{
  "norm": "rmsnorm",
  "activation": "swiglu",
  "shared_expert": false,
  "patch_size": [2, 2],
  "kernel_size": 5,
  "optimizer": "muon",
  "nesterov": true
}
Rows from block 4 of a small multi-label image tagger, named by matrix and row number. Rows with one number within an expert belong to one neuron, the router's apart. Each number is 128 + 24 x the weight over its row's rms, rounded and kept within 0 to 255. All counts start at 0. Numbers have three digits each.
Before each expert's rows are labels from the 100 images, of 14976, where the router gives the expert most weight on average: "top examples" is what is common among them; "colour at peak" is the nearest of a few named colours to the mean colour under the peak. Only what is clearly more common there than usual is listed. The data: coloured fractals of 300 iterated function systems on busy backdrops. In brackets: how many of the 100.
# router: slot weights (model.blocks.4.mlp.router.weight, 8x128, trained with AdamW), inputs 0-127
# gate: expert gate (model.blocks.4.mlp.gate, 8x128x128), inputs 0-127
# up: expert up (model.blocks.4.mlp.up, 8x128x128), inputs 0-127
# down: expert down (model.blocks.4.mlp.down, 8x128x128, transposed), outputs 0-127

# expert 5
top examples: sparse (92); white (28)
colour at peak: white (30)
router.5:145120150103069138124126119148104134112105135138150102109161126115137109155106111130188084124095142133144159115156154166127118114137143143118094090172122108163109159160135139163103114130118166107104098149119117123065118129128127143115148093118129155088158171124134145104150163136106077133130104114149110158074136128163076146106124111136158148099129119103146117157152138091117114112151
gate.0:114143136096128151111114105101111112147123168103132145125136117111170117173126141159116129077162116150156137152141204161113125140110094185136125112113138107134105153094151147110113124093165087122105099151147137125106123090135156131127089096092118119154131159119166118112083166136114122096106114077112082100137120143157150135106092138116102137119104116102095158166118121135123121131139
up.0:129174152123133125103150116138094146154177132087117118106116150136055147152103112121129128161133086111154145112113132152118103126128141117144102110096142062177153159107092147116099104138115128113127139129163136086111128091104159111104101094112098117138134121140155106097099166101131105121117124079129119090105096086163134124122150115105145156092107128111139154117110123154100109140153
down.0:096191121063142088104163121061095085140138112120131129129139144109081150143122117141116140097138134119096115138103100107098126109185112124116111144151139134133180120131148146086108142126122131136131126082104135142168150128158118091133097132116114128099133119115135136122136126118162122137160078118146120116149120107173153107103129108152139121148121194137144125145122075130136103136168
gate.1:157127106099131108167151078151107111118139139123108138162120144147150111135107104151144105130135105128138105127159131131101122152105131115097157164124163126152117119143105146111167094154062122121123113171145126100140077083102098122094152166149115117138132147144086103157142176076146115140096183140172127128152092118116124100139130154138108166129099155145176143137128120129157113128115
up.1:158097086119086157115127087107138106127118144115146170127117126092110143153143158120155111085112105124131106133083150103140097122124125121108131131121137156145120122117156206124101116147160124149137177145138161168106123116127115076133119114143109111128133121157141132161111152103108136087117148116092132145139135101092090097143102107111132071093120138129108149117146151112189129128073
down.1:134134106100090096160095132136096120128104105131175108142091123163133101158140159133130151144144159173140130124155142124090196132137081113143116087169118145136109105119103127153123128156148132165167132115099153127123155126152179114116135092150109128099112144175074110158106102120116134154117130125121170131136143123140139149134174150125111136146149145096130150107088091158145170150122
gate.2:183099128080109144147109128134141136133129112134096146134162112174117126145128116156129123092088117109136126141119137120104141112173101140135117125092110143150139099134152154168152064140125112114121123114111131128165146071151135156129118103157078123136158131159148175106147099148125108170108119132099140112143155120102061137169107173135136134101120116120116136134109065148160128151103
up.2:067134094177173113137156087116116111141138160137122112098146166080132174124135150166127156154146112127121143111145112150152156129090111105125164130150141108150131124128076188107123159135127093149135128138135127124106131131089143086122178137131163136133149121134110149118113124156101122113132139147117164180130106150163179119079153145143103123096130154161118136107116141124119127155161
down.2:124137138151135134102131129119129096108106113095103142148125161116150108126128135120131165087136103166092139129130117082132122127119100130126142155159079122145134157110132117134096098110113135135172113125129120127064132139106107130153109121131139152127154093121087110059122109100178137133120113105159086169139192081155139128168146113143130122173114128110111101113084086137131137165169
gate.3:145151110158143156134124126118087105088152188150086134156119121148140111117101119125153141135127159155089096099140078129130081155127151144130137147157153157146102165149112148154104126166175118150111157097132127134111153177118147112163143141144120118121123096126137135123133155165170149132116171158163097155123131108197144132082128124109134115105089140143101151142118131132126160103140
up.3:165114139161135122137128123118126124082163142134146167153096118142102120133109140118131130121084174139109102118147099089110145140161106123157138163149117110158132150153138148156127077126111121156141162131147112099090157151137156101156173168120133132106161112162081149160116161160152139126106126144152164153150134139199106163092119136125173129097120151100095148100134111134133130099145
down.3:084143121136127156136116122117108160143134118087161136134138133125086112154124167123120098112083104142178152148123160095129131099148136109121113147146123117118073159140088175081108125150150096106101109126090114147127128123129181091100122123161136102112106095152130132111172117168164127060141134098138126127117150134124140133123110120164183144142146125142134160155092107146101151109144
gate.4:147135090116133129090156135106146102107148080134125120114151155139130106091111116119118104114138130126124100142124152096137142114149119109103103129126119136097171078149135148134108079128136133136178075137123137111102166085183125178131117174121105118145121070103103125125159126134111104097140155134145104131094088116108139110124112120123146169133116135137120137097155117156162181064128
up.4:119123111111087127113106106106077119089147116110148109092090117119101115132075151094170100163121177127111069109120117070105149145122154112138133123142172124096150101131102123127090133069117156154102131129095151124153114103112105093119106143120156142115093126118112113148154146106134136148121172115142128133136139128083114157102096101130091139128106119155124100117150121131155139081140
down.4:132117117132079139145113150178091170151144104093104153115110128119161112144107132059098147101127105139113084150132170145121104125152126109092122121172139126141181162145127124143123145083142127133143126130122155101117090131078132144125130104140099095121101127139123146175137103105152133099120115134162149121111133151176175105155175166144102128103117139126152136116172128123132160107150
gate.5:129150127113118165144117111185181122095120140164147125131106121105135142153140142165122147080119123111128149128142088147096107129134140127151104136119146134145123127200126112138133077183134136099125132115129103108118136088125129087107137133117149115114117105150119119137136098138119137116123134159112078168110060151114094046117138099146138133097134116151109121128123115103094104177114
up.5:082115135109104107149125104094124088150122138103108135138170118125147158146115126157160140095138115126132131122155164114137162122160110153106161150145167132135092149132090170118105118080118124107124129163126195168100155111157124144142165140138180091139138137112138157146111163127113078139096123153147155110128202116156132160148136118105135129107122116123133115134164133155139160152158
down.5:144111140100113123144142148089141118199115119092158134116146117100113149133114112133128145157125121123170123131119102119142142151118106108097168163156116147136113157128146141140118098079172095138133089098110130117137138152127122095162114085088118128120147145154161092093146129179164117116168125089100138107142082112101114138132167144139148160147136167113104138131175174123147169140134
gate.6:146154098157147142107118144108104132146142140101124163118121134148147167119134154154125134139107116129127124121148134077163106123106109107163110106114145189159155148172152149128111117138110112125168079142105095122106169164087150151103181103081134151118157138166129117130123101116119119132144150137121136172146124073120155129120151158106133062128100149125149124118132130066137157138109
up.6:133118100172155074086091146123156096154139134123159086095086128108090104102133137101116100081148096122122127164125091149152133113156109141115115090171118172113126140139119153180122122149129141148133148115121134095127143097124148116112092101104196129124126097118132146106116160176156161088126142104109122095119097142109126121142130122130100136130139113153140144124122135179119153146162
down.6:119133164099111109149157096145104130094136148172127173129153150140142113122123118108113129127138155131080161116150132129159108162148141135108113149089121117149154096107125087123125124113070143095138134120119122111182123131109175116119148107154104108163110109139153152088179118082148144106137132171115124123112160088128133136166124170058133122161137160085093137133100143140130107131135
gate.7:153159137116112122151087094158148158134103137107141149095104150152126154100135123119124144104120133114133100140109132139127118104131122168139088128127092142116114142126155173113076141135133182111092169153107141138129123148139119188176147142139166116129126177106144113088171111139124137115121111114139135112154176110141118155161148127095126103105100134138066113074107124158139075118117
up.7:139172110138153133163114118136154133130133120071144143084159127148102119143116122147097156118147135136117120146127135120129123131169133150118112137110125124101156135120167180127123122132119166121110120135115105139160102117132145161161171163127132125139155115122132134075172178098100168126124107074140113181155139128107154163121160112082103125118155136086107113085112111153104144106062
down.7:174142130112148093162159154142116132157064112131132149112131157130139151099123129096145082168068136092112154130116137157128094142128101087125106140121145161152191139117103100128111172156094111100147091133109130145106140102154133143146155146146082136120113142167112144087109121121168106122133147127111177105120132143103158121145146144122124147148144126111131136075120160120151133114162

# expert 6
top examples: blue (96)
colour at peak: pink (43)
router.6:091144091130107088119140140118124165126143165108130127131155141119169111102125138172134110079139099113074163134113112164140139109163115138116102099117132149119190143135137137114082127136126143127132125121159146148081128158134156162120201106152128145105153096142116105102121142127125119127089135119131067107122145125140153141108105138124078154150105112107131146128166155111119156177094
gate.0:104127128147108142151071130143156102143125075148117120114133135119151115112136141168113097153142163129120112162148189107155136148099108148084178101122068122169171084123148126119118152093135165123118142114146124142100138163134092136133110093142114133156132125138156109119172151096116137139126094112129088135119118124120149142127125103104127139146167106164110128059113106105147111144091
up.0:115120129147112155145114169133147124160143080125121183112135125126137143139151124193129110159156148106131126162126136111154134117076136103113131127137138109157148096172144096105111180093132160107110105092112153125082115156125090125131146105170115109141124097130159140113183160100128109126152137103124138124148137113128097101167110112120090171118139120166161164097088104125139100137108
down.0:117139140128119110097151134122125151087114132140134120142118121093155126128121147168083131164120156120176116100093154132109139107135129114133159134120129168156122135153196114161102129136078178130150127161127110138164142102098141144104107114160100140127140126130106180106125128102141126180108116153134103140088143171124065144097101105148181169133131163127157124136112142163128144110110
gate.1:136111098110126118144118101186143114096157117123150103146099134084124145124132141142102138127144128166158120145109152128154092118087140117185101109100114156111123094154133111136106113137127193164107177097121097110129128088203110125148132110132089108114155120140160177148132128098129099164125133123162152103137161148144126149131164113122137134134142132137082132107133152168097116107141
up.1:152152157147154112094147154068111103160167158113128127160117140084126152138116116135172132118133127136101142120115158122172148134124147125127163096131123093144153120098084150160171132123100111100151163124126140131147130110196145107113114118130138142111111089141137095125128104106125127119104142154128177168098148147114129094149149166131120118142178089109132160127153072120136160168121
down.1:138127127102158136088100112133129080143138100128171197123137146186146098165111147110153082159108096093125125107121119115144116152137101140139112166109160071148124175086116127158126094115086109138124137150112120100113095121128079181132140101114152148102127115127114099161143124117114137122131125075115123125133132129123122153116114176117133149120138151109114121132121122072131114087144
gate.2:143143112143168117142162118144173164163134114081126144152094146107104146157131160153139078116146096127110130134135143146135151122108102153161158125108128147178086103124103152137126102120189124114148148179141100110082153118137098103116126176092161143114148162126148165157114090142126138121111109119132080105145070113142170131136128122109092157105130112107115133131132116113152113129139
up.2:145135158150114072109102144136110070070096087114162124122091135113129176110126124112134122171130146107152126122106106137126154151121123157173139158141120129142146112116145130152110133105096128119136090119115178134108129115102137142154122081136129122127148066124112157095131095124152116096129142193124155088095097101150103113106130149121099138108118161099126133093117140119121087109095
down.2:092100078126179122146127101118134145107130129127147121126116142142100133122135129117102140109119103110146101111132114152122170147139117127121144128114160129099192157127107109148145130144096124089120134175153150112164106079154143141155111099142135099122131176125079167141147125100158161158182159151174162158134091138090089161117127148140137091121113154107079118153119135129141147154131
gate.3:136129119129147175096146125147140105129158120110108137111112150137140111180159142101109098145130118128146111126122129144145051130147107136157119106135095148151113129127145092141182078124143140148124143132126081168133144110123108119107129145085119141128130139095115108118144168148116154109065080075132150122085103084101094128139091139101120121143136096154093098117113121168116106097137
up.3:147118114106140101114154127128155118113139115145098140188141137145104120191134123118117095112144109125136135143114104167159114159144095154126133096124106145142104142104141108136187105130139142143150099139140108172099159102170124135073132110093120104096144138108146114112133151123103167062107067095128138131108116079084133126102117125137117119133135114160101104107120136131177105115161
down.3:124152104079109141103158154144115074131092106153143162136161101163106133115134133152156095128117135108100120117126158123126091134095144103104104091127144139119102114103148103178136146153148124158126107144121146105128098114110109112139164119135126107169165124152090085118120149137099153157108089139187149130121130082145117131106121159158181104130107148117155129113101150079117120161099
gate.4:151148119155164098110148147146116131113142116165115087097125130130144148158130129141148114126126129118109087187150123125165113152144120094105158098165118129127117082128143131135146136133124134110168109102107115109183083085125072160164134112099105110124171122138128141124162135141091145142172142180145126178100084126147133149106169136151159103096128139103152091137137111100112136135124
up.4:081147108108137163129107102095130110102094126071129122139129119122106108085107142139144142138108110123128176091116098115111159149135138086101144139117112128111110159127134155114120154103133090130143125109159142174079167149082186152091116126187143131141084131144114133101112157123156146113152120123137106124173143144130116102140077136140085150121102110113097131120150137151088155115140
down.4:152127117143120130157137173144096145099155138103116152157117117086142122121120100086144115144158124120120134155153178161113146124149125131166140122186151178132145121148156119136117131105158116120142152131111112149122169123155170108144124169100131125108139101135110171118100139149137092187111130191140117086159148102146179172120128161155100144146110112103152104133109156100107116116133
gate.5:089081116131122108127161169096165111106139154135069149124122107137116074098115131120142152162099089134136140114137121146103121144164102134138146129148160111173113109140094125124134145128112069131138187107076136141152140143134153176157145123155075105135109142162155129139100106134135129120137086136106153116119157133120084097160161129098148175112122124101137114141126121112144153124128
up.5:119123145114112120081107169120123165136116135119138169154128145108121092162118114123150161090097103139114124145131107143144108154134151131147109146164109110139125141095138111142159148089139047102155141099071134123147137101135154166098124150131075121142130084132136113156104147120127114139110130111093111085126142100085132136109155117133102072086128121097150144138083148126105125083126
down.5:125136122142088172158139151133150136114092111159161081120136148118173126119147128126135147130087176073105105108126140115107143106121101116140099100139085117099122154146145148136085157127134091113081153125138119131135117123142145131096179142128181106149117135114155139185087107134149145137160170136120126166138148116065162135106145133101142141116149122149117159102112151092125114136104
gate.6:115134124112148136152143146132146113133131124141165150097122121116150124101142164109151133162171142100153163108107071113095113147116106148097100104170108160147068131144099114155151120143154150187123132115090086131132097120166147135128124115150088118131128168097172119143110128179115150116146091129107128105126150192119137129146159121125134109111090119107163164127132159120129099157108
up.6:100113115139076136137145131116128112183105136151143118100134115163111165128137126181131165129152124147103159106120086116122145141127127108129103126146118187135106132144142151090161197098122123155151124120141143136105124106092143129114118171128103129154131122157149113131189139126130146109128129161119139110107115127120167131110144127145117071152110119110183193169138107142104091158113
down.6:124176101113099118162147165122171134077119148115105157110143148115145139102155135097131123148110132155111150130136135091112133126141106100091150162136117147111126160153149156132127126078131081129097109110099115149135101102125129106111131182135153080120129151087130143147105119151114119096123189095123126136170131154112103104129120112104162139142201153139102115105114124073124145142114
gate.7:105121119145155136124146182134113184109158139174113126134107153088139120142141103100127156156130083125088148164157128165131124119154116178117099152120140134124100155166181112091139124128152102122134123130137173121140130114124113116131098112110159092134142076122112142078101122107114161146097145139156139101142135151128148151119150085136109134129155162134141118101137121142054088116116
up.7:151154121115121118146108058128130098132099121108149125144127121172093127143138160165138083102133144136182135113119123114114155126137112129127141096099124138121134140115090168187124137155105163105146125130118072105128114146145141137122154146121128154091097136142166111182174136137128115127130109104109131145103128077136104116130130178114151098136122113129112144187141138087195144129146
down.7:106139133124117118117154155136145095132159117106139198110149132111108120101177130130126132168137127160121152130076073123155177160126130167116126120136092120132125163131099164108109097116169159101126127129097121139102124169112119091142099130129165117095127113111129163117086122140151120117135114100130089137126125099073053158144133136145121130120157099164132102111159120163125127122135

# expert 2
top examples: orange (97)
colour at peak: brown (64); black (30)
router.2:108106125135116145162126118114133146070155081143160138138104112127142144107104142133130101113143122149118076104134171140128115131132155129150098164118135118136098122115117147151141111117125101125082130140110147112111119122119123094123054146109175112121131106142150110107103116107117108134144128199139130167145127123090119156107156104127120172133160128131112138136090089121156080193187
gate.0:136159105124111155156139127155114137101145164121135155075132167120134161147160130127100114132126135112073143140097134150130120076143130159170132129075158130165120131110118139166141122114100144144148142123118124142085129145120118116132114157136121136146204127134130150137156141149121145135103073129108117122119128158081174158080101141151084106093135120157132149159107108183143152140143
up.0:150130147122131109165080111124097117082095133093124178146094139165088095117119122110113115126180135159160174129141090112153115128185143118123125162147126131096115156143122140138134143102152135110144140106132137122132146065148121129165124100163149128124135110145134128122118089069133155126117148120065149134128132136128165147077148135115138147099132159126151108113099142105146148092165
down.0:108109136135123109133154175132104124161157131136082152119146151087151125151133132147133143107106137148130163097177135140119127113160149126142128133133164090109080132139138140185099168111112125163120143114162126094141157118093149109089127132104148127111070106116130122089146133158126109126082150109165119151083149134137124096129152134171106117153120081148136135154140110142123121109202
gate.1:134128127147099099152160141206128137118135134129129150111099122124118132120136142136121156143145171122106123129132111137137088138156097141140142152112102166103113122184132077121127122158112144082112107108174142124162099153137137126147134096145111074112148089133175167130165146088119156121152124125159105185130124167110108169122105110157143140123118140133100132166106162168111153119153
up.1:087147073125125126158146149087141115154172089121083149125124146171123124140135103140144132100142162157096147117161171116128157118120155170130136112126119137134122107114117109153116105111107114102156101152169173124126171153116149108115103123161124148113164137138105165199149095118119105142117134124105136109117128132096112141121109121136116139162135121110121182097148141058095108137107
down.1:155124095188112097077107121147133103135134088139101147083182127111170157143163131182115128160113085096143111160107109136151143152118142137106137110146112124175125105128155164150106127131155151113123139140109142116142120148129121122179144109100121169148143152163134127124090123169157127102124098127115158102108144137131137135079155129124141146109120135146163169071130133142133099097130
gate.2:092123161122125127164136137122111155111128130110149106091139139143156132089101123104077119123170121134152086095147092081088122132122121126114103114114123171151097083162179134130170120140140108144141125101135156131126104108176113106096174162104148112155164122131117133128164096157174142154137141107159114154168108117107124147142152149127155131124081166147118140107097110144154119140157
up.2:106149188112128121125139133103141147121139154105117121045130134168117145124142137109078123098186145116141095081150125105092126121113141132126123130112140173137121100141158141164163119160182107152186130107112122150141116160185087099116158137150120144118155099131113162130111126135134119131151142119145131133146121106122125142139146122124174118080141186127116140119126127140139122133175
down.2:156143150149120102145128108125122194116168140164129102107151150104170128128107175112166080090121121098119167131127135077095117135139128136130149094105108146117126116143095136144142169125112120124124154078089134143131157116129165118119118115155093126160161148119139118151181118127094125146137073154158145088103130107132174112149108106151137133149096133159145106089129142155119100121119
gate.3:163111158138134107147132142095135103118150145134107139131117129139131117099111162120133095143105157143150134163135129156177140158144122094178088139123188100129102118138121068131130135132149130136076145127064108189114125157086138132112126087090139156109157141129136165142134159131126112130113115112165109126102128149137129108088096112162108161139110122109123123134076145120153171100151
up.3:124164123131135170087111157161124123111105120121050155150143126122131143138142109137126154105139141096115111099122156077093128117087180113114103139133128146080145102140097151119181119095129099095142083098136110107147110110154160145162110119154137083153129153112101147114120116098131158127117142120126125171125127130067102141147104161148135100141133082091138122116145109124105127124105
down.3:147135108193130121120087106143147116103147142150142112162100116153125139077134141137123138142103138076099131148128079148103165114127142076128114119101094096134136145150129099122127118100139147135118158118082119092157139134153141144156089102107138135120123168114139101058134142136128159122134117125110126121134096082173112141124110123151148103116101126133086103147092188113170126114154
gate.4:124146134133144113110109111184117158104126136140104156155142149181123131082112157132127126114143101089118151119140132094198122139130114134098121110148096174145122127110154150124114104162117083139178141138118102088118116127134122135110158156147161166101119138135106132190149126149144097143140157117123125119139127159153086086149133175118162118113105137124138155138140159108168102072118
up.4:114118137112110132144135147096136117131126129106128135175125116088139087128119085157138148116142170118108099141171110178089100142077140120135101153132135114139130163150108107094134133136151131115073134129112113153174163121099099075083114136121098113119092135128126109100160107101132143086127125151114125138122115105133172137142118103137107101138119096123084135074092158162066128127137
down.4:103141163104110166151125082139136155121117140125146144134162129121161155079065122154147116140140129180135140123135127134108113106082164128124137138115142114128150130142136162110100141108140107114145116103151153130151120106138162180128098179138154092140131156096096162126147123156123142072109138130143142124138141108102107163139105140071132137069134153139062116125103104141119098121150
gate.5:148143130141100163165135130110132140151117103120136142148126149100102159115173113097134099147156118126166091137126114120089137105169107143130140085186134198128175115109151145130102140119102124108108146158113150101106122153160129143110096115086128182160169145123085124137140136117147099127142128123113144088128124140194133103112116152154121152129148110098147144156135134112175119099099
up.5:156157095125163141079120129103157162110125160124112157088128140168153088173097131139126108091137161117142158115134123078141119069120165098100140128136143105146075152147118142137171133131135141122129128151135164110122130112109083081103149127120107121088114135117136159125125153149130086136131118113160130121089150116156115155155134137102154101111129130147088116160127086084148100112097
down.5:117103141091136172103128141153123185151127093134123141102123135128097091136125147123169116136102142107176107085180113158169117102171163081124144141131151130179144145127084123113149120088130137133156103139106132088150125120132159128100151110120158183166105116121129098118130107129108125107138097104128096135132088117172120127106153139150114138106117119114147162129128090132104158129079
gate.6:147167126121132113157121145150068144158144140130141103125137158112131114160149147181116119143128148136127129167177102132136136121104133169152117087177106119160127128154159138108157130096160073097102146147117112121127159140114127104151137158142138125103118121126153134120109104136145125168094153141141098133138112187143152107161136155131169169153156082160133117109089136078119088149118
up.6:150140148120099154146126180158115165153125118127120134167143140126091123131139178113092151143146147150106115125171118136153122144121137158186155092180135084137098148129148142119104145120126098100175149107129121139138167126113118125126148155119162144134116116106118146108078128126154132182142143163115089167133141174171162120123145149141161118149113091141150121095067136125118114141145
down.6:119137171141152136121088133097174113133119140088144121155110143170107139117106141122130098150122138104098151147074122110131161090135098112203122106158155078138123154149116089146149122102156124152125148110129100133132194116154122136090106176118141131114175159127120166126151082149148118125162141116112125098118149181111130132107134140134160135112103093130139115093128143129128152112132
gate.7:175137065107101119151112118153090111147142115124147110153072129087107126132131138150115160149131101164132153177093176150089119130116129138152133152178114094131132130138095165126132121166152121107146164098141123119149113114090098165141120168130144120108144133111088099113148144133131149135147109117118113135119141145172138115134161155135141083102143101129078095095114101096098107132128
up.7:117164154131126116088112161149154145158135089137174135176109148110164109116133134137134151129121132110089155093154126125140167172119102094095125129088131148119133119117139090127136080124096118091113114167136132149126157141141118133134124091121141125170125137103128138138110083104130147115150089061151085138139152106108090147116145139141133119083090133139117151111129106134081170095172
down.7:116140094151086086160118113110117136139167091114136123105139124113144141141123166163116147144124189160151138141162135099135141131160145150128124086095152126103152114099123107119150092119072154129069106133157151156111100140126116141114117146115108151137114128101100149122154137137104161124130158151159126165162111157129144150150097149147091132144136114081198127150162099109147121130093

# expert 4
top examples: pink (85)
colour at peak: black (53)
router.4:092104093126120163155155104088108120140093154132105140147118126149158126112130084137172134064128146131135135128135151155155132167094145135168108137187126142142122132144127145125113134143096085108114141121160109159124128092104115100155085107144164119145137171174111148115103127186148116107115125167141110107115127103150125171105124110084107109122163127108115115178108120113117102151138
gate.0:132143143098110134098161137101161147122116083088084128156157119118108117106117121145160109122161109126101060158132137140098125164126153120150136125131123179120102133115133117083121121115139135109123139139105118159159123111143113116132132151153144127114122119150134137109192134101153115154101110085116158122184114108115078119157161154104175173149123107134158066100147119118100098137114
up.0:137126134128103117156132120100140189105087099086130145132116105129095134125114119141158109103146112137109078105121140110114146198131125130129115119108103113112090112166124111116143149147124101153149151124112114167147136166134067163129137153181115099123138103122164138167134157144168135122106153112129153129160158104166135112155175130140087101174127162113144146105146136116135083156128
down.0:115168117124137142118168108119106113155145103130139154128153128093113136113102133143147127121141175138163109101172124106101181089114123166142097143147156124118138127142161171121119155083126147109183138098125129137160136160128128163124129144159136144113189112080139166131133093105129138109148127113167133123122171144129149146137112073104136104112091080113124136150110087152150163129097
gate.1:120116112099152121161116134119123149128159120118100124137139146128151097093118126120119114120141118132146140099139118137157125184136166156130147055121133156085111122137146109133124122134137137105148138106177127136134141170170145062124123096135092073097140137097090156117085087123147142158078132100116114113122138141142138116122165160093110100075151116137067124146109126118126158154117
up.1:108134133167124132091121117148111133068112104126180083109075089160079114155128142153097147106097141124129109138132117118104144128160130110144115137130126128176095140123161126100085097139151141136148127091133125097145104145111132126092124143123081133097103120132135124091159158137128095100158127084149143153112120122151193143114111123137112122162113088134149142082103113160169144136128
down.1:159118151166099135115109094060142094136118129145121143148133113156108128134124091145104128120099135166119136140110159135115132136153179158083055139161128161158134117159110121118127113165136140151117154073126157140118109152117134150088128112110114112118111179162145128142135106149111118111139108147147152109140118144092113175134103158167140151071103094100136131117102138101142138102109
gate.2:106122131129128183137145125163127125183141136128159155167107126119148124134125146134110141122135124110102101124159103115150110112143105072130088090147138108110110113105125151099182079159141135127126144140124130131164130118056109134171102120133094103087157139101144113118153130162090125122139087136126163156101121158096092130159088173151110127123146111112106135095123118154163150160126
up.2:084113159149139120087126120141090110129111118140098134144113147109166108143107142151135106106110123102085102116133120163138136144106158070110102087143139124103159122127129157084156083070157105132139121146114144120158137128070129127112105166108129117112156158105091115112128099120104118126125091119147098133116131126084097095174093156164147150102115143160122125085107123119121169155138
down.2:122161169116118163142109130132117145158121128115143089116102110134141139129113139114133142103125096109145111131166089136136155133075155111180176135124136116148118069140153165129150118114164127132157144161172111118091121184126131098142115143092173146112119084159152121128078131120173112106081154174111095173119140152161115131093098120123102163147142121141119125113121118126120114119126
gate.3:112122107137135125092168078126103120084111176114180152103111107160158130118125150168166139116132096149142117137110112101148173131212131091116145188145132124150142108119163126135135145091119146154123107129131143123119148118131126124181164130110101091101128119141052147108131139118137117148118105130163131138097157141126131164147092148123101168121156134149116135135111126123135135138128
up.3:109142097125157133144158103150143099077134138143140131159066123146153117167145143117118151116104156145122109141131108101169128130193130146135182155152124127157132096095170122157154139140156127131091130128094161106143101133144126125161164118132100127095111115153151138123073150095130137119110083149136121107139126154127112168130107135123095106133136154136064168186126125136134130148121
down.3:138141104108107071094103152125090139128157099132104128073109115132140072121124140145136133107129132171115115094131105151130125134154178148112147129121077143103123146100129175136113131118134097084113116119134123148124148116123154099137122088127151142112095128116123146143168117103134134131133113143074168077137098128110115111140096131108142145154126143160056193144147108114118113145167
gate.4:121120152123128142173140162150137109150081113158136134123144110085128139173089117147156140133115119093142161134136077111118131093154145129087143134130111142133143112144136109121147142124137157139146157085149093121131082170137126119107123115099075100112128170152116049133138119132153120154112143173105143119123083165122182117112124124111096120128141118129119118090110186093132100134142
up.4:104118110153126102130159150111135115112073138142112101106161138134104108139105087158116102136131120143120142106132133113147098140181088108082133073158177150135102146093095117120100155157079128101115148142109107160122147128165118057117155152137158166126125167143066126124132143135102130163109120129110131110134130138150149112135160142141145116111152156146156135129100180130142135105120
down.4:163104090148153142125112135120138148122142105174114148136102138120103148119165119144128139092142104118127139152154095125170147149126116135146139124151135095129118102083142085098119102103127151120157124106175117109146137101094144112143155144123180136155129107111130107159145120087181122069170157105123134083137153095125164089088170140130092093110134176123132120161110122091116120136119
gate.5:122139162115132133112135148113168142129095134115080119133130106127106131168088133105155113118102158132164081146128161128152109095129123105125130060088178155124157142137119155099158146111140081128109115139104088149106125124111169169142103169126095117151126107158142116144118123070136140147123098183103119144150117162125123130137147156119098114107100137185134143170122124111117148143135
up.5:110090134119133134080134094137101163118107130140122150118122096122078122071152139112111152148095161120112103117073121108106120135125146131148141128085147138090085150085093102108128138112112134135096090178133117139160131128122108126124138106135075122106086158119142154144145111123146120112091098172136154115147151140153084173095138164139092135116140132140137113158092093168117136114124
down.5:123073166132112122159116136109130179126109130135126124101140117137163123129100075109132157117098133145163101100090137148077152117133161136092146084120097121147142111094115131118085171147096123113134133100171114104102103135182100134099104086106132142184147152079122128132106097109086119142109131130126124112168133148099110094115109096138100113112126131139112134136119140148142156156161
gate.6:117143134114149125096156098122134145105135144116178110106150117145224120153123125144140145111115118139162167093149117169118126100149134112151164158117131120156116142123167130151135180132161127128162105127121110151148114128144137152163114155138065142080101133124142137130128165136097110155119123095142106142112070109172122143124144123105174146129125117134113119172133174152129118163127
up.6:094147107131135063118121120143116131122127151127148165159133106171172120145128134104149153165107117116145181114129156110135166113122125103111129142123105096144160199154082074172130125134158108138140120153135134115111153089114147082139163113127134150095097141084109147168101143107145097103147135104138136138142125118141154131077112123142157173129129149136138129165144157166136123129136
down.6:145130124145108157167125129122152171139091132094108160149114137125154127108116138107131150178109119100133132114114167171167123144145114155130192118066174105106118156129124138124106165089140112126106120126118088132107135166139154129163084116130140137117143122119116114142164125113162168095124066127130087145150143103107141111142130110128077168139119131158119144107149151170124137147169
gate.7:124131103139118105118105132112122162113159135152145129126121159131117138102139118096136101152147106127165100107110152123148064119148168089122120113137092140121125108094138162090157091129126106110125127134131131155154166124126136128101134094122127148074129127111117096127123117189120110169109133175116120134119137121100139124106114147129120110200146136198093116174071132136110101101089
up.7:113110117148143129133125110161153114119089133064142150106087130104146119121142156146141110105133139168078099136140061127083147156121102145105125122131143089166117159155148122148085137170128146103124125123105136114102110113103115143147128171155154151125108150100160114152111150123138136089081152128154151130165163114121113102112103079118080105085110139130137117100138094140132153135150
down.7:123177146156079115078152157157098099172111172153088121124138199135137170113109096125116115137136154134111132091174107130157105070105142150175120095136144141117124131100102142115098129094062110143133179151111120124127145104150132128104119109119127109123118123133133102127132152119134104103096140130165132150111140143122123107165124098132122139134130122117152181110114136132122093142102